A small autoregressive pixel model, trained from scratch.
Model: 2.79M parameters, 16-pixel images, width 128, layers 10, norm layernorm.
Data: 203450 training examples, 2.6 epochs.
Rows from block 2, named by matrix and row number. Rows with one number belong to one neuron. Each number is 500 + 40 x the weight over its row's rms, rounded and kept within 0 to 999. All counts start at 0. Numbers have three digits each. After the name is the row's rms in percent of the matrix's.
# gate: MLP gate (model.blocks.2.mlp.gate.weight, 512x128), inputs 0-63
# fc1: MLP up (model.blocks.2.mlp.fc1.weight, 512x128), inputs 0-63
# fc2: MLP down (model.blocks.2.mlp.fc2.weight, 128x512, transposed), outputs 0-63
gate.168 168:475541495547494463436522510419544510532512514548598424518550482475536479516447570549445489523440452476564563473475510550536508482477548508505518570478458451511475548471419485500482514546534532
gate.169 105:453542489598521493485456454480576470525434501495500488476504530568528486507456504496463493523485496504496527555517563424514492454552540540558486543532500489513538453528526522488426586478526535
gate.170 114:500487535525470460536586483562507491507492467466453547503520536442557503489484475462555560430626505523457505500628509589526534505467460549548537463497576441450511508442517519466464503456428531
gate.171 095:465512476464495516515487498483546537475459527572474460469483501534548571495596500526461485466518488553530481481495547521539496420554555491546546501481507581540495494541423559493502465498458441
gate.172 109:498470396481504511457453459496568502472530507518571450484518479501539494481491547551482538556502505479511503538493521570485550460457468524418515516417440501470488485446484594505556568508529495
gate.173 097:470518554451476483523546524508497512479555553487436586497504452575550496435552478465515511435569526519523431520529480464458525487442548454482469527542500517514490537532489496425479487521528512
gate.174 086:516472482600480493530458474496471427434490553449526530517468441541414570518517479568511541512471541518452530496461504520461515481520522499477445547480487461484497498466561569480542514604465477
gate.175 098:532526502471460509453514518526538471481523469548490454487489429494464517511481568500522558458540392462503479521482514506504553561466542518462410498431418520470498534547529441460521484604528455
gate.176 105:465526501548493434510481559489492428472466517455572573494514520525509539539473470470489496482535471409509464456520430525441556423492509470436524551494534503527447533472562549475492520520497502
gate.177 098:529475530474449544489520520519565511442532497519570488465518459500552471487505437550406446510500491571533469504540481504442445544446498531480446484493531556514479439539525534543469523528422513
gate.178 083:545528474535508489525583532557483516503488465486529472483487520503494520492474429523449458523562537491513485537460475449471455556478461541581505490531524464484540397502450491511438530437472456
gate.179 107:505561388562545491543519440571516462469521484485500507471586550504438473532505498486461509489525465515451544532480467502469464550504577493549566499452465552496519439520474506564493533507460546
gate.180 057:377539522510478587526522497504529410536512510528532470501493493435520455515479531498486439584499482562452481451612436478459521478480467541521515430456544519500484451475544481521487408543470491
gate.181 113:556625452478509413537471444528509490519477455453457484449459504474483477437468485530468462491596518501460538454489572475459466484530455526485536516523502450480528477563502559446512527426461449
gate.182 121:518513433487562491472456535551473538485529602514459509511499511518516442548476526489483525481533515526455550467569550462463476486497538464527475519491475503496611546388481445559476582485472516
gate.183 128:530445527526475471517549515525540516481523524525470484493480499426516504484478520493611519487583469445504482487522419436547504550453466551498515482450486514505494477469448525477520437473442533
gate.184 118:530505517607539480492486492481435489519492489452483496485516415509502530475461479468497487511542539428529493519499468507481572481491495538556503502472450442559516561583499425496492442538462536
gate.185 092:529386501542479454522514530477513539514542404486503458484497477500475529429499518490536457541494454454521477539416555450534521460452492481471429472475480486513461522593538526542488448505477499
gate.186 108:478547571427547407541540482466537431542511498468497496583499387425448511501556465502410496482497512521503520446469413539454504464490494526539480476474515527554509515480548494500501485478454471
gate.187 109:598440429542456504425551469508468540481480496497507549504492542481428511509502526452543567552538462469524537519448487481496465474456494545528469616462498463476546516469510483503520548562471468
gate.188 105:529511597567515576529515486440496468506549512475483408543499497511471513469535456494470503488553502522499519487466489459541514473451419495561541476486431521488435546508542488437579464528554445
gate.189 098:529509525491410448508513542506571497542470519434547531542426449467551529480390553469533537543526484495462502428495532509505543500482512485505456454597495445463503463512512491493489523472573543
gate.190 113:525545518512541515488517517458550483506463529485554493512538529452566433543466541491489532507500476524550519413502528518478524449465536519555584500517517356484463520507498514521502506527427516
gate.191 115:527548536545487453574525433464577497486497466494490493528468454475444488510463575514534577472489510489452497446498489428550512508508531525513510452475492491480544500533483524498549466468592417
gate.192 111:572411576591487481543471475538471475500435511471535465459482471420513506542547502517401478532428443500504456460509498541508509509503526523435510528497536409483556484514492387483495560479485483
gate.193 104:547494417552465566495533487415577547460493480445493541462492513467485488433467489544425508428524508578481535535561518506476536560422494560494439500458485499482544492540556482545541482544519500
gate.194 072:474540489516502490472506462555437506474504481517524536531513520518482492473483491556463490472529539545476515491443406446438533458503557536527594466504528538501498475496520488419516487505485553
gate.195 076:572486521489471543534504496479577517477535491534471531428420504436499522494505525517487457494495477536548563430503486560474516543482558509465510536482447470486434479477550509555522472495487455
gate.196 054:497525501429537490407547480484504460536482514506472465482529549513567431514456501491398495538496499453520488509545508427537546520461523482473490477603492489504481506483430408540407475457505521
gate.197 064:526533562545482522562531482534540356505436549519498528485493507557469512488506523545501564496500467513470531579479490385474504521482470481497534415495520462495558566504526438517410411464484518
gate.198 089:510585425481429470485504529471512539522429536511477462475499503540509458437539484409505510466456547480555459482547511523548570527450508467577556474512538488531550486478415502493438450473497548
gate.199 108:374465527583509452538492533483553448568500442536441553472516491583554514488492490490502451525500544531560478556482414483469527451548417565491465484485446518527564480563470552409489486407540505
gate.200 105:505556488509511510521466462450504474483577496465534502507439509511515474513436476482441467485526524488536506523434483523553440537470516522472462568436520552549497488530459525526533543531502507
gate.201 119:550459502529529552495469425552482531501515534438488520435475502508479506560478493504510549429511525461452417481514510439512450513529531537550466454578580569460503529544505443488444492546569453
gate.202 069:436510468470477421534476523539461486521511590482478542413463489512456555524534513449509518550548424438539511486536495465498454476525523512489414443520541554496514420517530537522532526521481577
gate.203 096:482520479483470469442476523483391497471477502463534495485545524453505525437491518505456574523451483483456496489531560506500523538469478458471610479565511469525459512444458495518530507553507435
gate.204 098:529482432529474540497564471541473507419562450457507514457484478496493507546503472558466468577497549522520462470502470563518485503486507566487508543516564568431424517521444517546484552498500495
gate.205 118:532433502516481473527529458553473542518388493537422517488546463465536502441521506541484495485511489510460529612551561555510551455514493561535531451502512461518532542539531456489510543444484490
gate.206 091:485519492475557488459490508427505474474494542430505460508495524512520513491481579482539465381573512414495531495521522600480499503482563483558506505542466487525523391504542485445394515448486574
gate.207 111:402446471500511537486530468468544547493577514438536525484501474485487550422529498525531479469579465477490447507504492508552582527503539520480367497553490560522448432562503546483524489533466466
gate.208 092:521466502520528546472538400453474478454458444484463557554494564596463448536492442476520496457554475473544523508538505441475533527523469524513497527461475444460434499523470508545504426458487553
gate.209 095:529417605504480437491585537480443572428494516489526539524560415470504518393500550508548493477524496458491488511501513527494493439441456558495522522516517472437530484478544507504440516474541503
gate.210 106:483446521563513445491561474545515555539407458542528528494487487483527503510496548544511432500524483474531482530513547557447536381482461520502528467441484435496501452512442531467534545484465458
gate.211 067:490481537445542491487544498532537471470530459483441492503574509495481526519436535467508469492510445506506529484579498524549586536494491532468538491416435487464544587407518503433581492550486440
gate.212 088:479542549493536447470462550466576449494510455540505471541439439488468504524521549479514486577526497482508446505465490462528511504570504484484457457433545526537483521461541519538573412508546415
gate.213 112:427564535499497548530510536463538424507500409535554447427523481484471510545503462570502457486540485482490474550487521443538497503482481515412472417460453488459436444516474481453465430460517528
gate.214 097:484482545439499506511542438572437568460469501507560495471483548468616426468536526546535497454548484549553482519534550537519504455461498472449517516469446446514546527442458503478498515490514576
gate.215 087:478474553535582509487451497458457519422532534549479505507520536524510504510417518467588521500497524543563483533519507494433539466490529459552609429519570515529465509482442519490517495586452509
gate.216 112:507557416547498552475492503524467495524471500492483482510488546514486491548537557519518468440527494531546511442507490469459511556475434427451489518558468428519487634492449521520492520503499515
gate.217 111:557470509470434421495513547492490441499537536486536465495555476409554514500524470467489453539511412474406477552457468545492540483481503550505531469478560565498503496469500595543472503473520520
gate.218 121:443558523527496515516519463477513439511442445487599466456462500405399492563498502522450489514476484535462446569581464578530516490486513494488472445474487462549486493504510476487522488488467500
gate.219 087:468506485518483490437461491551518569530519512448534520397465470441470549494532467497557502579525470421481470519589528541524505453471526495473472543535557486494568510472445496507408514495515551
gate.220 107:489454491474473481477459568511411522416528542501496411377481533478471533469522496527514460505540537480505512603509475543478522490462539496525462459443545516513485465459453511462479521531443532
gate.221 139:503419440552494492462560561514524551503469449537546488548598519496476512513532531574477478439457500497535508520545539520522496504585488517455459481522448508520556481469450460495501462467478501
gate.222 144:492518455533500503508453537508471531492490532596445499523561517536443477437525474532574555510570486495514547522516464486497439458564471493538508536483436550530474511514489507502523490479503517
gate.223 074:504421514526500482432429508468503496508496347528528553451526507518451509448478519531457514432418468461502532493515568507436504486507560568508441551532483436575562522551493538464438465540492507
gate.224 121:513565446532444505575457541545561457483515482448532476438497453452465476455472502538462547523490524534443512499573471467553512495530502590446465515413496504458492466475539505496491494534587401
gate.225 056:470513528555507462505534513531462516538527482508483516483483484450459456457413541513422538462455572449534576518476529376423549488528485567476449486497442454476515511565499560533505537555436495
gate.226 101:508497524584523537501526499504546481423509553458477522564471429518452482478478417561504495510516515531591485545483450473544460540482466489491494511482504460522460545499500470568522478474478585
gate.227 090:542510484458452491445500477476433532469458567494429544544512562538559459452540458509561495489543456471470453498533492466488530528403510512506455492467484505582466459467511516552458474568512548
gate.228 103:489537501550512496537526485506433503550490532506507515472538462497497594470483505473482440459463528495463458508459506532451436461519538489459533499499576490563487523490526559471440589487556524
gate.229 045:503505475481567411546423477551480527531434495554517523524528496471497513414510518455549485565476471569555475528502538505521554484502534537573452477552512512505589491559445605520553482512466452
gate.230 103:533423517557556532585476522507474495476521437463558455533531409461490520455521491500552481508465525543470474544539524515488504496466516505483428439515434467477532582469541519522511464543528517
gate.231 106:493479568520497499487436545487535524453560500416491512518477451488442516498496442523513441579450514491517488549574529589512513489457505501486493515497594560534454458564486521491466525481502563
gate.232 087:500498436556553508543473490493463597460510562441485492455489457529492466503573508561551584567593465449514496468524502496493469470486501519520460500537571493524516491504405517463453433439519516
fc1.168 140:510445418496505557491496550495522482579457553509554442516496475464471499512521516516486484573430529565517612398504466422517526505515539473494501534506524495512464459525515421461462530576436496
fc1.169 105:473486546555537528454518538508532502483428508529483476436503517589500409516424573463512532538494469501532527537594532505542504472516443453487465509504464413529484529557454496513470458543521538
fc1.170 099:471528518592508587530460528493526545471523470536480466449538496489447589445499442579485519521569392486466501511502512483472510500544491509533486481491550451577468423463547510529481475531475530
fc1.171 124:486496469486521499531514499515466559449500500512459438529489484478476620456567445567501524471424548483511468447465482560502579483474541513549544471444475523513501502505505534449575425480425519
fc1.172 109:530524483464438523486546462488488475389520496508540505510503477506508446547547540488537517519538538401476481492508459539532475511511532535470419585494424515536443526422463490520473505514456537
fc1.173 089:574522521478522518525529534471498522441544501528471474557477464571514465482489445448522524486542507486453492491542414496434527452478420422463459512499432554476504556464586557471460508482502480
fc1.174 094:513531508487527672508561440468474539485510464504468448524510451520531473474482549508525528364527544511511512425512505497535499544426463507513522509558476507495531465508454445484499523482489513
fc1.175 096:502499492490464558584464477516442537515517514466447512509513557469463513529563538509543482495537542472514553437531459527540479543535482489511415460516522520477505464535480530517510519528415574
fc1.176 119:565556469490492505488511515493515538529496464568568426420508499522590467473554521482469478514447493456463445539575504569542457445512511457443545541552446513458468459533425503445518470478520513
fc1.177 110:466477552550483427488430451411523449515500506522535536578467561509503483539470467501456504534494516492475554542548436447447567517520531501529535492485497520516526441485526410501497541461488580
fc1.178 081:564480472528510489564595525540515500546497488550475407542455480547479547401511539504471384546540487494539510514468554482451474544499486443498477552505509512491508542513480524523512472486557492
fc1.179 111:514515521483458518506524466468528472458427531512474483530505497497460505498487485483486453543437546498502403486507523525545532469502516500522515527522557475568457498496584484431480522570548547
fc1.180 054:595541533506602533472557466545473472511497508465423479500459517499508551532486531443546414510530528558496483511442513529484507421542462487565452492458436412429554495465496475491432476470520509
fc1.181 088:528488481518589438531545507489486556577515443477515455564549529535467550479548457505456436507532495520459522523451550471495424504555452516527547456520519478456538485443491506475430496539501517
fc1.182 115:443495544482414526536562477443527463523524479455564463466456467515493578449524504483506435511485514526488488502505518545517551488516475525441516473507525443496465402548526540445463427462515473
fc1.183 113:524519523506488493582528488558495476492568528535470539488462511541453551559450521553469442511488506504497557519484518422532522489500464589437467501466520444456461494483505546471455466511616550
fc1.184 109:461480473477552466514540496485522474514549530436513530505538550523491482510506553551454431547459466508488551490482524513524449534572491418527505515519509498455483471424449508527499581499517559
fc1.185 080:488490464619580478486535557444540519508452503501492467453476453513491572477502447550515445549431495514532492489507431511463452452542471415530453465494473484490557529523478510596511512555509500
fc1.186 098:412502491451467472502434484460491462477498457591490456441502506508564486522523536469452503590563555480478507545487471553428509421487540416411526499449476549551420497506488503517525488457451528
fc1.187 105:491581461507475516530474518485567503483511453513587469489442518462566449521488461536491482522509551514467460542551502463493544515482460509513498426583581543509389454495467480444486456436547456
fc1.188 094:500551580508416528540511551504477509511518498476523478468481506530516547510524496479535506500558486508470519481531442463515493493465417571506459500526467508452391540495566534424589472514430482
fc1.189 102:536515422487488504463516542518561498523485476504508433512471504537511470483393467460491460508612508572500609484509477527472549516508537478472505552497420442451416578516455518563487517509464492
fc1.190 116:504490429491457485559593568494490582459485553450487509423447543491597458442488576512435589485554469511434492515526550477442515506514532510519558492537561396509447512498513479491439511479492502
fc1.191 113:459525446477527515538556457588568472523462484488535545528527483456467459481488534461527478430474399465507494493518424475565484487515480491479476511470528495559533534410536523565503445554574487
fc1.192 112:431579498491519535479513535508508461477514535497517522517522494485456491475517490397577490476577537435450527494481570515559512502504509546582490505553446520528447565430484589505505439553461497
fc1.193 100:488530492470527498496500466534450440580540483464437528524469481536505499554546551477564518570526504481514450413459509518496440439523446506558520459518574501438502509526467566513512480441538466
fc1.194 071:472526445445464532492477451488499497561487482489503512434518513525494467442522570498496455451452526508564411560643518518513511458534495491527514530584530559502488504493517468505531459572558605
fc1.195 066:464539455499546485483525529482546476520449585513531435568492554489534465491497462485566541526509486470406489559521492511522528454424552464508524474455498434529516446536480454447477564475528484
fc1.196 053:496607472554504517536446499508505481557489440534510475444500538500473497550573443528511504458506527521403507507475465431478459431490593492546486499451517462475502480534534559477402524509520525
fc1.197 068:588524549481455592531505536483570447506461553489473522499457549599469443489489492531481578531500490524520466439517452452523541521534532522487484477444511518544552506404454534542492443499528565
fc1.198 067:492456468502502529536507493468490458526488548520476529474497486475542509491516415556467565456426528548488450457482585503537490506466508487444606438466452466497500520485484560505575529529504535
fc1.199 096:466470482544490497541505529465526494460464468510431550480571434595475533505518501439530462582499527561483507540513505520538538426536465472444475435513492477549583515558458520419478550361502519
fc1.200 109:429469509514520480459544486493510479507485482547532420436440526462455497545448550553495539492470505520570490527529507541540585502450498476502487467472497464502539533495413473523509531521555449
fc1.201 133:400596522452519454454589545517564477488496507509545473535528551460478489480524505459482475525499496545468584489525446512538519447494517527501501488463424457507485478466455576505497588477449566
fc1.202 059:471504503486509445541503510624478438571498569461513516454483546478446491487529573508552528488503378479456502546527488489511478539531475537484415422474469549443512460503504488519595517542499562
fc1.203 099:508457505457458528531448533525449507511493483524549447525513520426494500486450553499487559431421433503463512543549478574489510542511523479542542416492513526502539541485534536473482512565473458
fc1.204 098:532492456547537444533512445497449486539530494456565468600537481557579520549545479488529483551460558477499484481487515537531567552474473485517540536497492448424448539533507508440467492470540533
fc1.205 106:505426499486518435426542510495477495461463524505494556518515488525585550457525559582549463515488517523479479548504519570513468426548472525487549412556445465475563538468497458389498522485538433
fc1.206 092:509460498534419426459499492525581490525495504589488556553398454484511428507510463486537551565501466518512478541554435453514504485470452475510567540472557541485472580488438513540550480538495488
fc1.207 103:484496542427451461478493462522561486533483510468478601514476457410538484497514417527518491497484462472439441443577512488544537500510474592553495522549561457576511487597467436462507493493444517
fc1.208 100:548447454476459483524497433473462556459507532488511490520528534479501470439566417478578542568514546510473479494551524520545545449473528463454526464551533433544448453517373438515560514458526512
fc1.209 095:508426482566517515593510466572446533489548504511447435455533580481476511494511455542510554426522516463465473465577563500448471496513572483408495502519429478455510502462549487518528501525454437
fc1.210 098:465541451539472470541415469518476454598576526500538523441418504558512459467464473470459486426464436502474500483527506468469475506490522502444505546528547530553491520511477469569561496508464545
fc1.211 078:433532483584468526562434513405424573509443518520485492519488465504460536500545498482525534423466512491443527525477516465528434502532497534475482496540534522581490428550520513469466501447471534
fc1.212 113:516507500495512534435519507465434618469502437531507528567506547509537525428509446529563492500556547372478437489508471462470529508453512494493500494581423477494523535497476483448592549503519586
fc1.213 110:450582532537507463550551524460504497531536480441529510506463455477504469503531473494521407536456498522504458520494534453535473488469479501537498410421476504515419420491503574451523422448537493
fc1.214 108:480496428511459500471531472485478487484468529573440466517475512461452477500598576525541554503493535509480503509494487506440458446540543456429476512494453477535481551481486539583537534507475444
fc1.215 095:488445521526528490456536449484484579555461503495472491553544521509462537472550539553579530481509528533478478469574504563474505521544484465549552444539449429492455487436491428481537479495479496
fc1.216 117:496536369485456488503516478552574476479502564514535495570448549530545511584513561526449463454504480494494532446481487517433464530517505454551522504573491443542562481461451527486417484482488504
fc1.217 112:547494470481436454512456519560575471495508542529541483496407537480488454547436549417491572490551501509483503498532449599473546581519480571554487501427472502468508516487491426453451446455562476
fc1.218 123:510448463526554490489469508496533485444584590483471617556548527570513467496522475456529444512513500510540536485514477434497466467401525540493438548507545537460550469507484568470414479480481480
fc1.219 090:502513475548511528440516572522581603430512571480516565448427426493453557491514426513503527565455505478492478497601552500523517473548517426485451569521488496496535526496538517499468539524496521
fc1.220 100:516449490472484507521487495451533476539514464483528519514547489543536496499477555482389456521473470500588501497512505515500474507541491556440595583536486498429505444590486513468455494498604486
fc1.221 124:538431461525574485440519549462514568505468472584486463484565464551518521513552489555515477447465514483464505522488532553469528429478466531500548502422510551543529484478520543460492419431519499
fc1.222 156:464505427522503510565482501516482503520490518570389507557525495496517479458559433565553491492510513502513549552557444466520471464525439549594489566472500529550498465504500534545547462525462499
fc1.223 065:457465534522446530554435540504464509474505491506450555453514473434543498481537541452494505485449467524495541481545487450487502486524549519503522565473550464508426533547525610520521573441484513
fc1.224 114:485453513502508558558454537443484466523462450473474407516579475552453506462472459510491480525500497542559504469526483493505504484541438454529575511544559528463548516562495478597513465509477450
fc1.225 056:531521463574547462485527519497488514528497542526502464535515505549457511460412526496446481465504546409448515560487539417453466509531523497540577463487440396495509385561512477439530546480458506
fc1.226 120:491501500586549478535495524460519419541477457584478560482558476567479608592484522457401489464557439565503508538477488462422498517556466475475499546465480556485474519501540544576487506582492450
fc1.227 089:425537509476545472449514582515548429554523449487500486438464469459570552538466526408497462531447509504493488558473519494540462489541468446539488540437584552411533516551486456506534496495525470
fc1.228 103:542504471453455537452490501452474440438526470509466454548538519519470419530543478488549558541499467474562488546541470474493545551509488558526402567480450491414531527579538473507560466431451495
fc1.229 047:481469480462507519482430575562532474474526511509513551498497556536477495492413542463515481583441507566566454566491474494515501469531498521501509579464430512518498512575509485579512507510539450
fc1.230 109:441530514523497449486502492581528551571456573509478526457515507520523440465430485478483496511466493509561553382460556479481482463501497520554569449493511512470461411519430507529427562509524468
fc1.231 093:515542474493506484578511479538497482561497561520469499487497555512506451447472530485488505413525480460428533456530513440472484490549504498464530522466487458472586574539482501538522512430490418
fc1.232 085:472549482574556466457478515521407463500476546449497480419428518499508552529514525438541458511536414448561552538501508524520538508476556561538554422552510405565510503456436545455412505454540484
fc2.168 138:468505602537575472476525512461507488433547503509455464495496473568541541547502492581518559481495523405430448516400585466526481507434554532457488533502443557470547556484513465506447504477505540
fc2.169 104:509519556508461485481579517460512475495526480462543551486530497515512480462459477503462490534498477461481518496478450495549445518471569546570452510470433567493495533556493437455494450518523532
fc2.170 114:468435473517550512513423532515561491491547501491579484464565467442558521547486541541474453479506459566581517459488492433499458487519491538420477515488486461461531498447475502500535493497508502
fc2.171 120:409475440593552484480498482493550495499511491448470473562466506520526537477562546510489504433518524523561479468472592446479529483490418421512508481546479474456459526538432498545578490452603471
fc2.172 110:532414511571490540478538523509548441533543495494474443458526478547550541574483496586458494514524484501454488513549516463484479449535493502420543523465512495523484503546504558536517540531425530
fc2.173 087:473507536509490460495539546500489485507522463434483469478599531462521477541537453543472524536566460499465593533503531495506511484510476467533523435425500581469467534419495480515433535484463486
fc2.174 097:482469506568518523492522478464570532403547482459499462473435503470485506519501464491496488538466584502435519468458514510462509526567533434478449509501429518509449525548543482512519478592517534
fc2.175 113:549527447520498509437517477499559488485504513549544531491448511455530572503498571522472514491406542525458413534511494467546525437562507589405446500493455468556460529482505497508471486526568454
fc2.176 101:531449511495476443488444503490492471410494532517489532490441546513455521490470513524501531562538555620502468527470512498428530560548450539509453554527539458478440569492503462529525501532485469
fc2.177 101:507545479543447507438514494528483612501510558459516476467562515461509499498493432557525508491545461516511450529510470546463480534518430525484471494470505549454430492444418536483560461544470546
fc2.178 083:481468433527452484557525488472464563463446543525531531495579512515440464470472444503469557459503507518474464545459521473486548503563486487443597512529612463498506440509515504508491523577545489
fc2.179 129:556489510546522509555491511550489469487556465462562530483559458505460512480479492500446522459550459513555543506461451478485427559423526498514561468467474536453535450509413494482539504493468461
fc2.180 053:397498539462517443485521451456467473522477511557549479513449514476540411586477495461444442509500531463524505470566507498472496476574551517519461457496480499464563501458496435545480510527427474
fc2.181 100:403408515500478501477499550520481508437482517556523511508501464486573495514527483527499533585512488483439476545526486522512493457513486531436528539582565515527465546544504422540473441480546524
fc2.182 117:523471465506515471519486469533462511517455595532443530530539505486539453516534492509406476498495501535560524507587545483463512436471510451475507515464534496511555496485499424545583597573417458
fc2.183 132:498492527522510533464534467416484581536456497457545551538524438564491515640462450523510523570479486507480467478463553486547480454477493422494595486504475480468535493538452555496511595483526459
fc2.184 150:491469497507538483547488552437482412509562534456436542507525420525515514515470536511515534522478471430505448522560453470504481511515602499504566427471428470463491539494527528549476516511469532
fc2.185 095:455532560517530531621570560505528482470517493433455478514542558430529467496565506427556490557491484551477491534460485508503562505447535492470532527539533472438507501464492525483406472493490567
fc2.186 088:591472506438536503528580410578543457510495497495547473439548458506392480408500456478514475479433447484521516555553497446548500542427524508489515556538492536546561449478472533485510482531500547
fc2.187 110:479452529483533512496520511528400501511494490464546495474513528486484522523480545412538531470560513505511561520540493541531517526526515582517458580481473477477536391500580464479485541566443496
fc2.188 104:503492502452456574517504603522483527540571534468457528429500527491541468459486453539527479430469454565463514480524506544504523488549497468445417505452548483435506501434506542543495526514472556
fc2.189 101:484485497526472498563460529470487476489461493494523441504511505515463454492492560473489548478436490526532478445487546483544485538458545471518559451512546523519500493528420424415590554486491464
fc2.190 108:468470450574508506511519523414455536501503528454479418539504503502516525491428541516446510472492512445486552524547531453529500471479578536514482599491545429507512483443531453494498569589501505
fc2.191 140:511463428507553511429449440524477535446550519499543454558521521463512519483502505461496528606513513489520583539448467556409491485472492525512505508472455506512461453463455524527460492506496555
fc2.192 109:552541482561580501534430498420461495444444525519486520500495481509454401515537524489482449454467487532502494514475486494463572472524471524519454486525553449567579548554516466530403474428518444
fc2.193 115:538497482522464451529501444414509517496557469572522484542482473520473559564456517474523454535518469494458442537556539466491551511494529527480442471447420506515486472578495471524445489548471493
fc2.194 074:496470495467525431444503478513422497489463485539497491487484532514444530451516547488528496534486539440529514464449538488581486477461446501535538437494521506531484458521432410494631469541512479
fc2.195 086:538588506525485476460507567528511510541533484569556490461493564480518517515453535438530460530546492494532514435520452439507543513467489455544485452542507543449497501520420455411570563474535490
fc2.196 058:483445554504466510585527581492498462438495423500516546528549489517511567455431509486454474588452478493504482525514518479520518547507467540506525569509488526514534448498515479494535479581494505
fc2.197 065:534555533485470478482515500503514485511463452493426538548454538566521522502616476473455492506561488483520499486525484519492484525494539526541473501493509539520519507439491494544433429468531535
fc2.198 080:567536500493440487474536468471481539585472410536456570494521583538539504498464519476457473435454583543473443475504510496541532517438563490528557465522474493467532560481488483442528495480556536
fc2.199 098:488511578502454518466571567440503514556533436475461510464508551462494554443430548472508529519495450483446479482474526490577457510389585536462529602450499483435440477469535509553506449546482530
fc2.200 094:535498497468470547454498510558437572500462499484499520455479526512458489456450488468528470540624442529547495533553453485459528501543532548474543418452444547515444478499513525520577491511430459
fc2.201 098:506469419547526500494398550505452512530512518512493481493496495502500460505566482506546496523524541566465461550552493422475484495452428517491569459544547433529470498593463465523512534510489460
fc2.202 069:536551496590546568458530507457566484472501432471475504522551543481511534477504478495494483430466543563423466454535507536511489501396472476478580485473503536495475559570430505481516501498552466
fc2.203 098:482539603449421431484563500473577542572436539470464518501516490481489476565465491480548503423533480475516473510572452490515574451541522573521536535462502506522489526511510425477497538482485517
fc2.204 099:502463529538460499527568469560496504479559482491528552503560489504528511582417474463470453434486545604465453437472490459458540445544505523506565465478478544441482479448518495572528503540446567
fc2.205 098:485513477507450527511507523456539457565545465454492462489507504483438518491465444559555526479523475468511494510519515538565520550460601490509533580403447507445436445446502554554516411511563488
fc2.206 102:442495510478564508506475473468457472585491556483509573544513520520564504548501542498455499532560456515478490447493464485480399539479448541510487515523405504464490513498527481490464514528498428
fc2.207 114:500553482561542510518462519462501445518503438534521506446523522498498550502451566484479496549550484485561434495443486481515444539506549484549537462506438570502549506455471509575481416533545526
fc2.208 098:451541583450508459442473472534486478476469423494435454483476517528497596479514604496479510457497517531475562447518531565510486430478514483495520542450525486436496453509555564522431515516486450
fc2.209 094:482441491505499466536569492546528464394490543531570482500486354519554557455506548552473491504532465507505520513453493481507523564571473530447424550507450505437493428463533472410492488558479529
fc2.210 095:452511459542558506516481472503524442437422478490488484501526479504518479431598541478507483486466530471463441483536531500508534467466414502484512420544518468522527465578515476489555513532522443
fc2.211 077:474538494485479420508599489526473460494449487521533453480415535499519464531455482525476505581526554506457475561500559508522461475508466459524486486475470509560530540493458440462519557460558510
fc2.212 099:508479483500474428526472525506496453505511559469497479499432484487459490517522510427521528505503549546478558567448540546495565468550491484412546570406517466533509484490558476448527487504516424
fc2.213 101:513475513536529461504516474519555568512468393502471464479501511449428504474458581543499567535537470467504436496420494521523511522468530452476521567494504530495566509525521514552417460494541536
fc2.214 104:448530557536521446492550532450450471524451505524533535484514491504481587522448462486522534496554456441463472487450537442492482494501497553555522477544433476470434472571479500538516447512592594
fc2.215 088:473513506569531530483517450472458391535504455468549457526531520427458521544518494507423534529415510511450553503457521471461465550562568521476513562485458551404512425525468545476486517483518589
fc2.216 104:500503585460548530476599581531538479511530495473459437485503512544481470470436491533522463485537502456518478519526489548603544558503505493497455561438451530466453558460552500516447464518551546
fc2.217 109:431474489567546525482559495451456481522542469506481548520514493433528480415557455543483442500570539473526522505472495491513419457483483445499561521481534487497462484534446549565544565559473498
fc2.218 111:486502456517479558488449454523471505507483530544547437478534517517526527505471528548570537419485505495466566482625485574475490490543517489448495429584473455536449547467462470584542486492508489
fc2.219 099:489487531475466498529551497411531474501483439492551544521516487512559527472528516519485491396514504531500443499511517479457500545460522534519465469422543467486509420425458457461573446509518511
fc2.220 102:468450483482517516498466587568417543497467490471535440477440538500515515462515484406472492481515520468505468568550473547467572534426503447497486424410486549484488532487491473505529494551510485
fc2.221 101:497477602480495439470639470490546480491576466507497520478518474464489517476500503565516511499518452443506454485485542438500559523522508523525478523485411507504473526489510536471483428486503503
fc2.222 123:573510554491493486456510481432544468495484485455480454502483455499515521512468525511557511490542442479511533507446556547514552505518553522391507535518455455421424522414533508472499464512514562
fc2.223 070:514469534424435556456488462505510553515495485536469464538491517558520506505471473501474538568521465499487505513425521481444489432560441523523469510460580474473532491411518516411501490516479492
fc2.224 118:554470520484478478534497545497537491555555441577489473533523440539593523532485495468463455448558415487488511448575463511480488587477565481529495425435487555474570511455481455525435485508497596
fc2.225 057:462453484592548538507467443436471514483554535513557476538471512503497509464466571547507459452468499524512528492531540543468519489560545423509542498442469407586484506560469488542534542524480524
fc2.226 111:543432552427474483553520481598472531496489525483500527504592513490503458467425492494490531477516461420488452460509460455509529487485544540535466441485492542487584490476471566510477531534424479
fc2.227 092:578515526488494458480517447515483538534476492491466497530493586542488509464456463516511474489561551503584511482452516487434513515417456512505546490443477411527563549446578491520471464504473511
fc2.228 095:471443439508493426501493439501486515520460513482492499504507522579499469569537495465528465504577536505535467460479506563425422521537475488518493472486483529467436504472491519579491541488591449
fc2.229 045:486462536479427513466570508493516572514537557499473481440482547547531425538530449521456496466518474471505497518461461467498432530477527494458487505524566496499439592459511512483524497494611532
fc2.230 123:507520509503544571517513583429488515569490504449493536481553449425520484477544475512477510488521500515461458549443539548504506492447480500438482530498510506473587523525483507473509506501509439
fc2.231 106:484413521470492538466458480519544552430558526549505480442449454548504524533429469479511541638530482525505476536517514517478518473442483500517504500501466567495463491551459487567522467475570523
fc2.232 112:455525532555413588516475475460574477498422540519519537540516488515507516456501448505513524451499487587425506509517486461471507460542429526398468564509518533488490436544536447481578557580528488